Weights of a small class-conditioned image flow-matching model.
Model: 32-pixel images, arch dit, norm layernorm, activation gelu.
Training: soap at rate 0.0012, 22500 steps, batches of 128.
Data: trained on cartoon faces, 101725 training examples, 28.3 epochs.
Rows from block 4 of a small class-conditioned image flow-matching model, named by matrix and row number. Rows with one number belong to one neuron. Each number is 128 + 32 x the weight over its row's rms, rounded and kept within 0 to 255. All counts start at 0. Numbers have three digits each.
After each neuron's rows are labels from the 100 images, of 14976 (inputs lightly noised), where the neuron reaches its highest value: "lies over" is the class under the peak; "responds to" is what is common among them. Only what is clearly more common there than usual is listed. The data: cartoon faces.
# fc1: MLP up (model.blocks.4.mlp.fc1.weight, 1536x384), inputs 0-191
# fc2: MLP down (model.blocks.4.mlp.fc2.weight, 384x1536, transposed), outputs 0-191

fc1.5:137152180139098104157099158123098123134095186132104154121153097180131177096151175102124120104098125152151204146110120093051210149067101124109094123108148124101136113149111158161168182095181153114130114065097150124150119178158124073079142152105148136125210133148108099141132056142173100166130052237089178153150126122106133170117089127086087152125109112128119127132098122132112194104166094099146128155132131132102114120113144148144066118096125109116092153091165120189179065160123085135155105164074124078147151103092118122151163140195087112170149075158172122088131151083132160127
fc2.5:182165067149172135160099129131088079130140126076092157190171114079114133136081135150152179105125161075151154114090149128101091133158127127147083093166092153109148132137131173132139181120182096123146093150129138176185134138132139119108130090138108168161124103161113104122097179159114090140129157143133161129147075124094169089079083107132115095153095108099149144162104119089160077085124107119122132083129097179172084131171148118120108134113092137134145159126141153177119151168203130128108116103090100100127127055138128127120105120118182181139150114121117082159093126127080099141
lies over: clothes; skin
responds to: long hair

fc1.206:151147161116137074153124135149150116145113116142101111137179144150156139110166152135140124113131117113115154140070118130147177096129129104116128104143146115093166106159095135120142131115117103146169163133166102105130108112135141182129166150129117176112100128130157157119095084102141166084187153134108121102103098116127168133136109126041122132119037125195165164066126094202083087104124098149131103198109121112128132207076142153140141120114115111078130142102154136068122000109123168180121103086117172167119077064102142056111129082143193193120143129136143058156153142151183085124
fc2.206:170161142169178052138146119184132090189171054183098138167147119081088129081089115132113100066150095147043100166090136181163125108142153160100186128068123130132095110088133141136148146164156155131130158112108105161207163204122140126157100093104145130103073120159142124152135178134104158093079145124119106166181107158134126112064103103156158112151144144172144111141095095157080109114141103159110143094152099120140091131143134141120141099122171143150153175117164117123135160134164145111118086183095165121143113107136090094138137112153106158170142154096156090142131121152102136112
lies over: backdrop
responds to: beard

fc1.618:115113140125138142094116146083078116121153117142092127161135057158145108114103054131106115122108184197135090169190143114130117133105084114101156065150169183125110144135122158158109161116098169140086127146190121090157052106153090174163106202066156113162078139134132146112161097182135065142155145195124131143105111166127136108145070136157128067128145114166117127116157129092156139144188133116172135181169035121122096116117117134133115086183129133104143127164106083176098077074103153109090159090129115145134101076083140203130140148121123167081082089131119108090133108099137156209
fc2.618:097109171153104141116168173121124083085075136152083140144086117140148143112107074184180164201135100075120142122108129146168139153189082129102140123158121122132141063198070131116105116203109110124094141159126159126129074178171203166108170163094137127095120127160151139119104082127166166144131135154099103157083138087077160121170142152063123088171132104118080078130176130133084125113056050158123144096221135181163124122153126091113128123120169134123112178140186123080133138118124098088121165106182106099087137133107177159127120102167128157186063145130118162152124154125121113103
lies over: skin
responds to: sleepy; winking

fc1.292:156078087090195113121200155159064188034089115135188137146125080172105133083084126119120103134152153100070085136136071138129151120131140110119134147138121144184189135158127097123114111113094112152130098143138140110056156128084172098123109202150072141114082162160112115156087136168111163120104104145095139104105134099159085050141137088124134125182093104096130143094105178089056139116081161163119126085055159120136072087174131118153113098149134118128118173148086150115153150091124062159131056129146120192076145128158089111086076115078149121117122131138141172096110112163130090156
fc2.292:230142088039127126236147129136163147083160091113059144151130141113131146179118124123077127143155108059158117111123130111150160160108120110155141109088138140138077101124123185146096149120159133149211130109116120105149183124140128134144151122139174136149160113097121135166098137107122152086184171174155094143077094174121174165056152090166126133103145106121075177138086134136138144176149155101148123140144138124113136099172133169147125127033100145136123117109128113170126095071132178103132135151160161182126096167181130118122139144160123102159167169184149136145078137104156161106
lies over: glasses
responds to: sunglasses

fc1.161:149109158135134095177123136102058120138086172208107088083078137149114034090191137115129181099100117112094176104159000145153151110145098111108101104106101084109123107191169136102133161142101127160116117141164078075045133166099114094146131149171102158063140152157133104044127078163092107168132129122133140122120167096087153112111110127123137123078141102120078148162095127149135094106127105136121127157189134139163160115112153100154113129095144100115116173121111120181059124130112117153099114098133121141173177075118120160122087139117193129108101141128133130074160094152102134107
fc2.161:121144063100128134175182128093159089135094118099131145102142119124107089074152144128100151132178167115113168080158090137164102165122110105137152127148111150157101088107133129136130174152071216147152164113144145136097121146116097122121173152120106119084147126080130093145164080137075076149135120162131087131133138118177166140075101171120133010157109146142137181147146107099120154175138086101145132139093158152160104179147079098131110163136135161092137153140041109134124101066127124093123165091124150162155111133082174142142141124146137177117141159155081087203110148128079129142
lies over: glasses; hair
responds to: sunglasses

fc1.231:119096094095139196104198187069140135140125091075080137105166070060099145201175093059124129112107139128132132114141091176181136155107135122108082107138130079170177084185142083086134100100115135181122125172142009111113127164118141155164156169206131142137090170153192121125131089144072087117083082091149135131140119104110158078082143141160124137078098187095095165132091168110111168153152103111159105098166075213165119097133133134092124118083131109086126112112130124095131176131180179143150075110113091097144124131129152137163120146149121140106165105103088129124134178075157167216
fc2.231:122140230112077091171109158067153155108147053110128144086086081123137200223144145134143118175143184126161125110116122119192113146108144186117164141099121073074131112187077158107172118108194139135087106067132144111118089184176139144179097106129139125106063144151080074091110118133100180135184120077133149156109117161130104190125138114188082130115115167204069128158156120208107141115202111101153129109112159091131140128139088143142111106126093130139113140129085146143106097128104119166143094086147093119191150103178133129091113115127106174125107093158116168094117149183114091121
lies over: skin; hair
responds to: curly hair

fc1.603:175112121099117129130120144116126107112121193098125112105192159112164141096093155100122114224099199123185146164137130096102171101113154168129168114124176120167175172066155117096162123102155131134138092105136124058110101093047123087116122102112067061157151135187125139133174158130119125126169198113148104132184105191082155083116102140120104065109118127178039153113157136111132102209128097153120119136119113124076101060133145133151101049107138175206152137124144085060107143144051080185116114151094108104139117154140143136081149181128101133148201153157108083138159120119179143084
fc2.603:150092157121081121126186123097173151127100183127102122127115130136150138085149084151148156104173123123123112125091150136103101117124144069126159113126174166160141100076153136151117203095163101154153131061121105132062145134212157131127130130117098131160103079166131181081122048091123134136078112105167148132134141175155068104141149092104085127106166099162097189171098041094121101187073144142114147156113077132161163103097123151122154085098128141149123152129108178077145097119114110138109176114119132202122210125139157117139154084176113115097090097139129092148176074131068127151
lies over: hat
responds to: cap

fc1.677:139169077133203159142122152163179135159122092073158128156148113116146084149127091142151145159094099102138159125174124167048174087127079089118139061163118179136112099164190089146131145160153087206184113158161136111137135168113093162125094151153139139169125130141115154107106141129112132132161078176124131133113151166084080130163062149132091179117105094129139145126091190107135094074134151137186142173130114131160159147146136096076185151088126091088113117196148136140163095157191113132105125107118135109091117172138094092135103133080141083080134169186121158139094180187165093087
fc2.677:182146148074179132116120134182153170173179117092164096049102139141087167168121148116123113118154119131127116161112117126071102105211155144111071094171142068131158140123125103097132189169125180111135082174109132095172107136184088137134113162103163116105096115132091074154135113111153087111062127179100114127192153149174083140144093027138164132127094126178070132159110146142125105118130102102087113180136163117130107109146160151133116122135136121108117121122166135130124172119155148132129119149143116159141128157106138107122087078101077141099120119130156103153103053074088127085
lies over: skin
responds to: looking left; glasses; surprised

fc1.545:121101206125137135131169123103072123159084105115095121144118111180090134171111156127155120149158160089041105053115068116115157116080168077183179178158152098151104093095150177181078119202178109152122114129083075096119171079149191130121150127096094162137079165073138105129129145106080139103114093134109111076096107088113134136151144111124126126151137111119151096141142098140057116100103146117141074129027174119083123162128081107129074146086054102131115143188130146154179094151122095114162150087137140193171116109153110098142161093101134145101156153090185145172160093105134141088
fc2.545:164139113113169109094118151130110121156127099141058134144120072095127150127173131122151185189145130113133160137119112123123079125215123047155117147179120157076207088134159139178146152133167140134122092145079097188184158150163078169154176094173150111100154109109117089154139129160078096133117142131168125150116111142117162089113156071107087145111144135180101144101069136154175104134142083088064097144226183127144155136111131130096187170145122138123148075143112090080132145134161139148115162161125154143147116172136143128162128078149143179128133154119122130121120107178092099106
lies over: eye; skin
responds to: surprised

fc1.452:123122094108095091119221119093159162123146110123138135113172108148112164077128077135119139149083100205141116115148103110142199166091080182125127108078140133088112088138159198158128108110108173162140091139097132067149157099177148146113133118104171093143087095120115146109126117093154076145132156124190114105097101174109148185077193092088137177143070224178135137116147112126146097113176112120103096093093079114118148152113139088124120054120102070147116152154077123121121111084125108165108074106150173131140145117110154134059166123205120114113218128148086126104097067128094099138
fc2.452:103189150135117156162104098180141071160125110136112102166129117139134119093146143117106130160058193107105141157135119137108145105126140057154124130138086111095101062105145139147096111105062135112121165100109146079160139136164097125052102167119141089142141140153123097148098126171124092151171172168027119101073127092070098067119169143149121120117140136116161069178141130160119097132124155121113085146073147073162117111116151105185123159105117131124108136134090135153209168091125095102125134102151149107095107142082097089129119143094090171097133045155112149114164109153199120138
lies over: hair; hat
responds to: cap; crown

fc1.621:100168159184091157074067179099081164145186063115183149118078077116166161170118129123127105179158143163170145073143197165101118202094136087094142117136143148087137116116149170093124158062142107086141173109145178128127116093125127111115072094095139126082153142137134095130144120124098136152120135122067107140086124106146127162069189101115109127150151145079089165190186141081128072117148131111134126061107089154127112162101171082169063097088139129153083136125108130087029124093108097089101090185101103137089070159148116120157140083105103112082157101118139096149111110153097124145
fc2.621:111119132159118138208117083111163172140135086081161057047129050102135074181081158090110120131111093151095082171151119136094181118157105165118133134117139144178116092157164152183180147109132172143157080061093095160142159134062113081102106136090152168133167132078147109105151143146119152124143095138153106166137147126101127169056129123127100093150119152115124163049158080088166107237072148123047135106112108144149150132143138124151142081117113123155103160104140148075151134109175123087138148083188113203137044160099194153083125215186138129088112123144107157138087125153103125143
lies over: skin; hair
responds to: moustache

fc1.343:208110133132128155100125186047116127131100119162119114149141154137156158108123151149135121143134123132145145166125101121161085134116105147110087091090131093123122122133118122168116109142177136154056106144128174099162144160124157160145111098102104164118125123160109141068137135169102115171153210132124177113103112127152137046128134193185103159130077165117111132066156060185148161123092191214081130190149128096155108129136111114199176095140125110133111159095145163185117086167088153143186136136156118109132163127157115073151110155130189073100166111115059118105195152077176129177
fc2.343:108096139152082125119111196136189132069132180081101130115120185224110136124153124145182053078092144186135151122118140103059085145170093117099139080190152154152155080133147161158139147127148111153121151080077096179123119156110150136146102098098155151104122124052132124105172165144094147111133164124120152172067090130150135162113080107110162132166115185146112154084095135136088140155147159076118192159156091098126155096166140125079154138101157119122155132161086100163150124174114136175165179155135162110132145107161159124169089139192181145216122131130164149104159127173097127147
lies over: skin
responds to: cap

fc1.277:129097136111152116113176081093116136120086102130102111167090137149103221102097113146144079146126117145132135153128095112137185117154116146151059085139115136159171073114142086133153138148075086138102106152121186123157134115154118099151091134129116162191130147135107187139059124154191136163150128113110116139076126134115164129110148108121089169135144106125146137150112143141169123105152124103127031119168184117117138101119074140068162092143114084091133114074105119152137075188096135111142104124104149115135089142132070098166159085187106130170124133116080103095128184190108128190
fc2.277:126156115150161176141142120087100088125130146136124173132173130149096200129136112119117114116174124093093110157126123134148123118130157081146163132137158137095100078092141187123139107118117132146121120148092084088055168172128055093118123194115141142125080125116123108068109106140121083073141128184127155102072092113121148112153076167175118053112134102068147173170120194113092086152172125136079174102116125076076106163126155151118137127171073141162135122132164130143098123149157123086122113104090166212192117132106136158144161145098115161119125097112151130117127153183122178167
lies over: skin
responds to: beard; teal face; green face

fc1.114:074122127170066047078108124081126149128155148142120159129118106153164119171149083099149119130108083200139086171118138108157122147131108127114178121111102145156114131135146146172148146151054132124105123110129110160106131167173194125119087117146132173165160128108169060175137098151177121154125131109121173112098131099102094079166132148213126169145093099121157186104123121111082145167084091096116099043109095137104131184084111118160115196145069116090179132150099163191160129162097104141172088108196155138129114132119109141138105088132121105155108129079105146212109160143104128161
fc2.114:114075148160087084123081117097129163098148128128092175182129061188139113113134090126179128148148055141080082121117135100056127132105118126179089157036111200149114091097163114146112134115164169164137109147120091151106117146117187124177114086099121125104086103175097177125167190130154119205138193137096118130165150118155158098146117149153135065101157134091145138198116142079109133120125033113131109147135097130159188164062092116121133152147134118163123142159052083169091101092077158104104078132103178150086157127164087104108144089179164164059058078153097124162163117162140133075
lies over: backdrop
responds to: pointed ears; long hair

fc1.131:138092144163177152131135114104040134198085126142120093144100110163173107085190101076139108086129151124085125136119067086169201113109142137144117140146130113174134071089148117135100140106152129168106136075137160136115177099132127101173170068085179067034099137095132102125126139128103124155047138058083125134126076104116139118109124160092148130155114135089135150100103150133108112155073145099095085087054097194150083162120101146090103076141150144169106097139130104095115192133179146177146158141155171117170113101100125141122078138074106155084129122083133176134156131102146141059
fc2.131:177129124141153116108109113108133128191154202174157154108136141083136191139131104134099121131166154122095086135142134116145133142158092104076078113136116141129129150120054178106111094111127124089088146116127149144146103077124091125140128154119117117126112151116138150158143199107163128083142186139084152124083109130062147123164110133104091162126126140093130135161148115232087062156146084142140144144104155164101106152086114123164112123163144140098115105136132187153111122110099111149124079126100169113133096110162100138086174115131097157182140129184114158143129113108142087113
lies over: eye
responds to: surprised

fc1.633:122148173108101092138129088095180103123178137135145165121148157126082188135112161115161154079112090176098094108169132084156122142139157130151137077090169098158179128109108073117134170117104109132082090143095134094105091193153116155148109128166144162120120103133156074174155151182130084095101200144152082111136144154115130082158122165174141134112119126073098150130139019156086122135127104164141088101137144126163147161119147117125098107092085165120109187134093121188124142213157056076092082116115066101186166108148073143094110126174162117144098110157080126092082135163120138128
fc2.633:132098116071153137109130104087140180082098120106160102167117170145121060111136117107090132091118098100140047056134102144106112090095091091121105108140167158112143134152108106128082127124119116159222087183144128132118156175116148195132147129098126148134107104169120134120104155155123155175089150194047129076095121156167173131150112057060161138155107088080075093139089073101152149160113138048118140167147128145105156053144118164119124128082129141098125077140165105191114158154146106158122106104171177104114084141140117102175086087112198144140110133132155113213157099109106197148
lies over: backdrop
responds to: pointed ears

fc1.455:133096110174114133135081152153165161087135139126166127138169075108126114127073139109123089156106159130106141093101162135180138113105110126114092188109106159127087052112129113163163132075035116135122113131139131114151080065130109164123090152115084109054189121119137113156085135128081145166106120138160172196152116090134085110090134076180129137143076159184155117130140086132111130144146142170118104106117139147169145093183050165115125152086116126121149136070102151147001114068137095130140120137137121098110126120131114110166086135181116126120128206120082178090139183089134100102
fc2.455:123155137144159141159075157121153134152166069131146122132136100114125101102129129168082153136136171085178148117102098132171164111068143111088141148117147137140022033145131112130112060129110137117154193118136098090170190139102074122086126087175119165150109157110112149111159114061096143105122101107115124163099139154176144137122112172127111139123103145075117073173078153115095114183114130117072134090074111115113148107209090153192116135171100075202146157123154155085140173161189117101138100113149140189111080100091089122123081217099178133179096085152110111121201131135086116189
lies over: hat; hair
responds to: cap; black hair

fc1.270:088192126134102162127172164114115085131119131137163144165141081058130131141143112141147155134074131159132064132110139125154138130095081083144135098176137116149152167089142122139186113132093158176164114147110151113117109116117163139110094132101135082163145108169109114234105126141205134130115148127100101158144146097111109147155105094137109199168105114146107148167132140100153131044107084145094139095111122095103173145189163121163058160163121099072083072139129134142159098144113160103134121112132109147125092093128156097159105104119112117146145160139146145234145191136126148128
fc2.270:129088096153113114128138153130108118121072124158207144146166165110088107128098132085107127062181115129130056131136123138121146120128188180093153108089104115155109148114151157107156118160100164138093111093140088090081112073144104106116081087118079128172086116176144094036148125136160128150137135134133061227094125138111121152099134139160106055097203129201105089047134140071171102068165124154124153074137100112170153109197119100135135165133165115118132071121127116110141149090122135153117177148150149112128148117142160123150126136176180152098138081095144136169116096111108175166
lies over: backdrop
responds to: pointed hat

fc1.106:074147089092153135149147143145134107212124144138184051089106096121131144116151139115151140220101131097119196151130130146122175149152157169152142105125138128205127121123118077137158134198092076116149140109128143127140076064130099102069134172073136104133149156139121089153097105140153068207111053133140131142190124114128119121081176105131216103126146109183125127162144174112090100108122098112100121114170143085138170130142176086157127126155159125097140145111109114086149136073183086153118138120107149096074127185128135168156142054183102120150189122153142143149122156108132174161
fc2.106:046226169159101107090168133111092127173183116178170090214171149110126130127149088130076097072161132128149129110134120141136208140116143092133138160163161077078108080110110092112153159102110123143126109148130099130195093015150127141106130151107119120112129120133147096060148080143163141140170083171127104115075141161145101143125161174185135130162096137166149111144117119167092088138106170146134154072111164155099120120111138176122148143126064139100131176140090122110126105143136155077157205112087135064160099165132123136164096147083159152143153130171150096139086129106100102153
lies over: hat
responds to: top hat

fc1.632:091168198069174169162135171083149115092129111118089145145146182114152107099099097164101118150133116116085128136127121151110148202126099156166153073130141147114172081145150096079123133158136138117103107164131143183125173151085133155105083162059150155127138116150107179114095073097143146157160132144208117103084128166111071147131085115088131119112159144113178127127172145134184106119138098116088142118118106091109131098074130157111101152099070069125132146109097106100131103119150071129113079038173148161066174120134111148110128141149090045123094152123164130186093147169106087131
fc2.632:154136113155187158121143073054199109098090171133137041098143111111113172126121131093115119162112119118111129165116146111133179205150149101161082133103134157128156157133054151094117121125134064125136128138125127115183144140183163108093159107144123107145153092130117130180124178078119141161117127078129125120140134148174163152121125122165200189117088144154105149121118102130098097040192170146100142103174117150123162093152121134162118128146129143173122131112142174168112185180104174137127166189134085171178139074109081106117153161141096141136049075163080139151150037146125131111
lies over: clothes; skin
responds to: pink face

fc1.726:127129103168113150129129166114133154187054135147143160155134106175225099095132122141124144179124088127147125114111153167144134125104147125126051135125103173153100083111119104173130093151080084109130163116110137103061155168185118122192141187153131135067135119148137104094132172115053130124073149110134136150135114169138109138153131115120112110158105126169112096128042102181103162081157061148086132148162078083151095138092152120138113179117160125112188121144113091137157167133151126142120190137101179144191104128125114142153104105109104166138120082127114174096071140129118121105
fc2.726:127145102165118129111150134114113126102148079157187169093112167118132106182117160140111142124114137180147149129157145121141128167085163115150163137110091143097157176113082113151105087121095104122088150111148156175140148092152133065108110105125060132100155135185189134076097184167097097120126081211055053152184131123046134111154153147126123102172153087178152111094150143162125103133063108084179087116106179143107150153098088151099127114158148129113140152112060116162139043191041121145143138103155174156105105110096075102131079081168101161202140117118088120072101115137124091107
lies over: eye
responds to: surprised

fc1.457:144106180159124129112141197122105126135157149116104176156166125189144122141096109208123141115103156101128120091076132198083110093088087080116134166175158147166154147112145122208164132071151165130122126089200111092077103143110168068077121064193103161095088234125161153084144066120106142099114076131142113150138110103132095111107167159175056138095174178134099161103067130142152113111194143166138141163155091129118172083135087146120137134170145083112194126055128163134068088166137139140111148115132114171138155101161150125101143078069147139099135087155102120099089146103076152168
fc2.457:157190070097085178055060114094105137127083155132129127105102120145087138112140157116171138152151176112141107113048129140122086086149073121139122101160115151144107079071144126123116135094159081108109163127109091135140139110082082137198105122097189154169109168184067146139192098136110131157131179136129151121121111086140133157118125107144160141101178083143160144105117151164140052169128088102153084104122152096111164154180126144141096103165174119089128171160182083172119080124111110089128123167141132120116090150202150117067117102064098204089154109087118166122140134114107186152
lies over: skin
responds to: glasses; looking left

fc1.550:146144120142162118147145154118130120130081100114149100178076081139082180139164141139121122099114146127140090139157167150111136095143172134057148102205088123136130097155126166165140088132074059147111128121156124158201146068124128167150146110134161078096108115174137123138125181148135143086128120182143163205141170152098063143114126128201184138146124101148164118104137123166094160136132085124200106103179117169113133077171095152158096155156130129118105117154079136038096109135184101189139113129166151073138181142160204106136141125159095157050073171110099173091099138138072125174
fc2.550:128133129160181109103136105102165142124069131100165115122185168125111080167097094128139150202058120085123186072158128156090123081137114095116144114187169085092108120154091176144114122128115183156155135142133115134156138091107114131172150115148185120138130141178110133161132100153179126084135116159158115144109096155181185126147160114106171128177116119095162168097080069088156167160130127190109129078065127176156135105133172125129107170144175091089144093128116111049062143122145137076148081107183179097117072113076128102132137160086109102130091107096182138124092134124150132140
lies over: hat
responds to: surprised

fc1.198:142144119181088157151180172142097121130102178076157089198160115182131068112106085140107118091136150124178164170157172171107101181128170136108147103097114100133133109144080140149163167141118126123163068091160110162110151161102100139147105053130109053136073074147151099132101181114112097143160126129078123121048136176092110109062137108067069107124045098149178094083062104166122141168176114123100083165164160133159150099125089109145140100176113183190158111162099129086116108088136109139174134176161162153163060148138129123121155124122104128119110093084124081108178116179133144080
fc2.198:169130128169060121108170203131085132155098197081157096094148105176148191096127135125121097131186162201144082114110144160165118173151155137194094086117153124131152107150174133148104180129159143117166167126109144184084149125121083120103108166135124099115223114160171137098118072122104094119079080126153123094149139149168138110171178126151031148139227114169170159099103074069168147156105182156173188142092153111110058147155154120118141122084149143124127136142115141112152134168123122125119160108152167147081174139156121134162169181081134146102043149146079076111164132053123159145
lies over: hair
responds to: beard

fc1.1:126187101121097140132110151148154143131146155197137117153181143118120087107129167125121207104082149087163032125079176108142170123167094194123095132121142139173083126128123166098139124097183149114093094119173138156133120133146093136158233155135112107083077094107144142127142127165132148074124081144112075117172090151156143095091164110146101144118144117142156066076173108132143106117112106100193140084168122123090119139141049113142104114113136144136167091128123180060109114116128169142136112199121119138163113121101134183161120056137104137111122124110128111151117182112153162147
fc2.1:166154163133109170139101159152104119050121144233131132092050116098107154116133158129125070121145113178114246123121119147186153143146129055123143107138110106104118160112109125146102136162199151085098143123122099114122126129092116194142210120126131113153182173124169176157147099153126206101111112209125133146093129168105040068165160122104136132101192135114152077111138064143120161106143152168121082131120149195139130143120188178121106087122153139102121139107160128088141172123164128092127169047108095131074084124172116151097041147163176153117165112154114154079109091141130142180
lies over: backdrop
responds to: spiky hair

fc1.71:255157147108158148081145144097134050097149104106137143131147065163093146134137148165140150077072198126070185097088110096127157146184135173100095121097091127127186178130107147116135092101161154127112077130163187130165114158140138103127103168107107095085115112086112095148146091140146162108126156149112079135120094151138139123108140071055149064132157169068158116143116172118131106082141120115177105153135124140164115146134167074102131104121058081106111089090134115075098111108063143160152111128099156095174089145077102126182132167141124195165148102113142131180137171136064143152
fc2.71:000137142205101142065088169122126115168134146131082069170149105133126161140141124120125190125120214106081153082144124116161124179133168149123127119134135122155119087139088119129203159140140141107139101184122139138161128114190136111151155106137088120083122118099134119147072151167178110107126087117255086120163126108102163113143078147093095094113088118135148096102099113153133076104214133159138142152134112103142056162116099060105131080132060117131134112135163142137144081134154096194127136094136152162192111171176103110139108123164128134132108179096149090063078146142086147126
lies over: hat
responds to: cap

fc1.44:083156170134153122164089219134127123170148142131144140134151133124121135109173146106136130093103125141180130140098135112101187159154120150166107107125142147112145090127097094159132184164172079098085054163117155103168113190078175138139162118112081082141138074177161144204149163126134099136132167126173159162187122101060128114116162123130122148158118136126139104109129113139113072125105090108096136122117162125113156151151090137112108150149153120082154164162112179154116149106166067126109066119158162142138123161104151146196141118127144140111130133110042105143085154119108060096
fc2.44:094133161124145148090136124125157168167137189100078202166188130152107136122079164173159117162151118193091128178091138121073211180122132085139135095134102127125118133125137150130130126152136146158112141067143126114158141164056104147155110111135098112164129145058114100168129148199131111135093068058137114170147159080138128143179077198135108125137148123145064145168073121161089097166110134141085144115095075109167102094202124097103104082117134145101123178115197115097193122121160105162143070143110097115068129149174109155140163054151069132159153160137101081174112185123158086144
lies over: hair
responds to: long hair

fc1.416:152123052152126157180164154148054161135118203205139150130111102112093176154112106128121145164126078162119039127131125087090150089174167127145114159159134171125154124088109132106191149135084138180178101174162171073156088159207063131222094164142150084116142123068130141138132148147129121105104158130132080095118143106064128091151139080136129099087151087162159109129126122129128133058087122107183106106176100146156100184149117090134125112120093126044126150123157153121118155176108087128122155161125107158100130153093125129190053076176129140116152089119155133095123130137114144107
fc2.416:105100143141167125109174161169049123078137132112133130103114148114162112124116134104104146138095079119143133099136121120124091125068133188131127150195142128119129121131107089186118160138059121085136123134149079103155128112156144166091135169130114144116161143140164117124155111158129102133090175202131102143067002163151174140123151075193145113180142121102160091191116108188118095114146212105066140109122156133148175217091163164129117103151108153088136092146133173127116147137131136109139107075099068134101085145168130164167084088168193162122143173179082142116109120134153106085
lies over: backdrop
responds to: pointed ears

fc1.663:107109152116155106138136132132174090113166074151089117175117141107129104144125142096092134111118166202201154106140078114142154210079063173146064069149142174149132138149138116138110153072157144131160163069107201147177095087181105123148102092085132060178133166116140119121143136106104150163184102159082167072173139080107140147165129151148179034179160169142137120095177142093154133101121179090113103127126140169166116140091130156091036075120077084143145134125154120125191112170137129152136131159150076125172146093189110146220107168065149192122113125103147126180113144103148098158
fc2.663:105079229103137174194140111169131154159117137065137121174108132129124156107146135117151128168103163083189171156098122113163093152123124070133122102157129112124114117138125134147136080201150135096125135097105111183183125185166176103110187093132168106117153122093141055128086113121084074103140120120075123078158097090102131092129077179142171096171098151158085190153085107157119182080085134081071097170079170150134140135128132169144110114092124133131118141118197119177135172107153129139094077153147142144117109091132113115136120063135125161076056089232111097179139145087110095114
lies over: hair; skin
responds to: laughing

fc1.678:149209172096134134118177145100196131163113177107117173148052178148117197092086178127127187125086103130147120158148105072128189165139123176155126158147137135127112138131099084109169136127175130141110116172161152134133100150149121130137061095116200111088101137116180101179139084119159104171097182157078088063142152116094131125083182132167150171067140110149143132138113097121121108141172131153150054117147065179130116121134172145153090132104103085122123171098135103133114132153104145135136089138139051106179158147155108139154127124153075167108132069109137178100118126086142115067
fc2.678:123145163122115138111127097100089133107142099098154176129167159132134062125102141143147076093145167157129070142141129116119158156137076163145094113122144097146180131143169126122102128160146181155123101073139157186079193092187109110110126089119071156136109128124062157079163147086205137156082180184202093158094154173110133142175123128171203096151159132116137132094136076144133096166111176162069116118116098170183139167150116177104127108094115132109115093135137087161131076142100173161110147100106083105104141173111083121145068114174171123144090116126124122129120119142047101145
lies over: backdrop
responds to: curly hair; pointed ears; spiky hair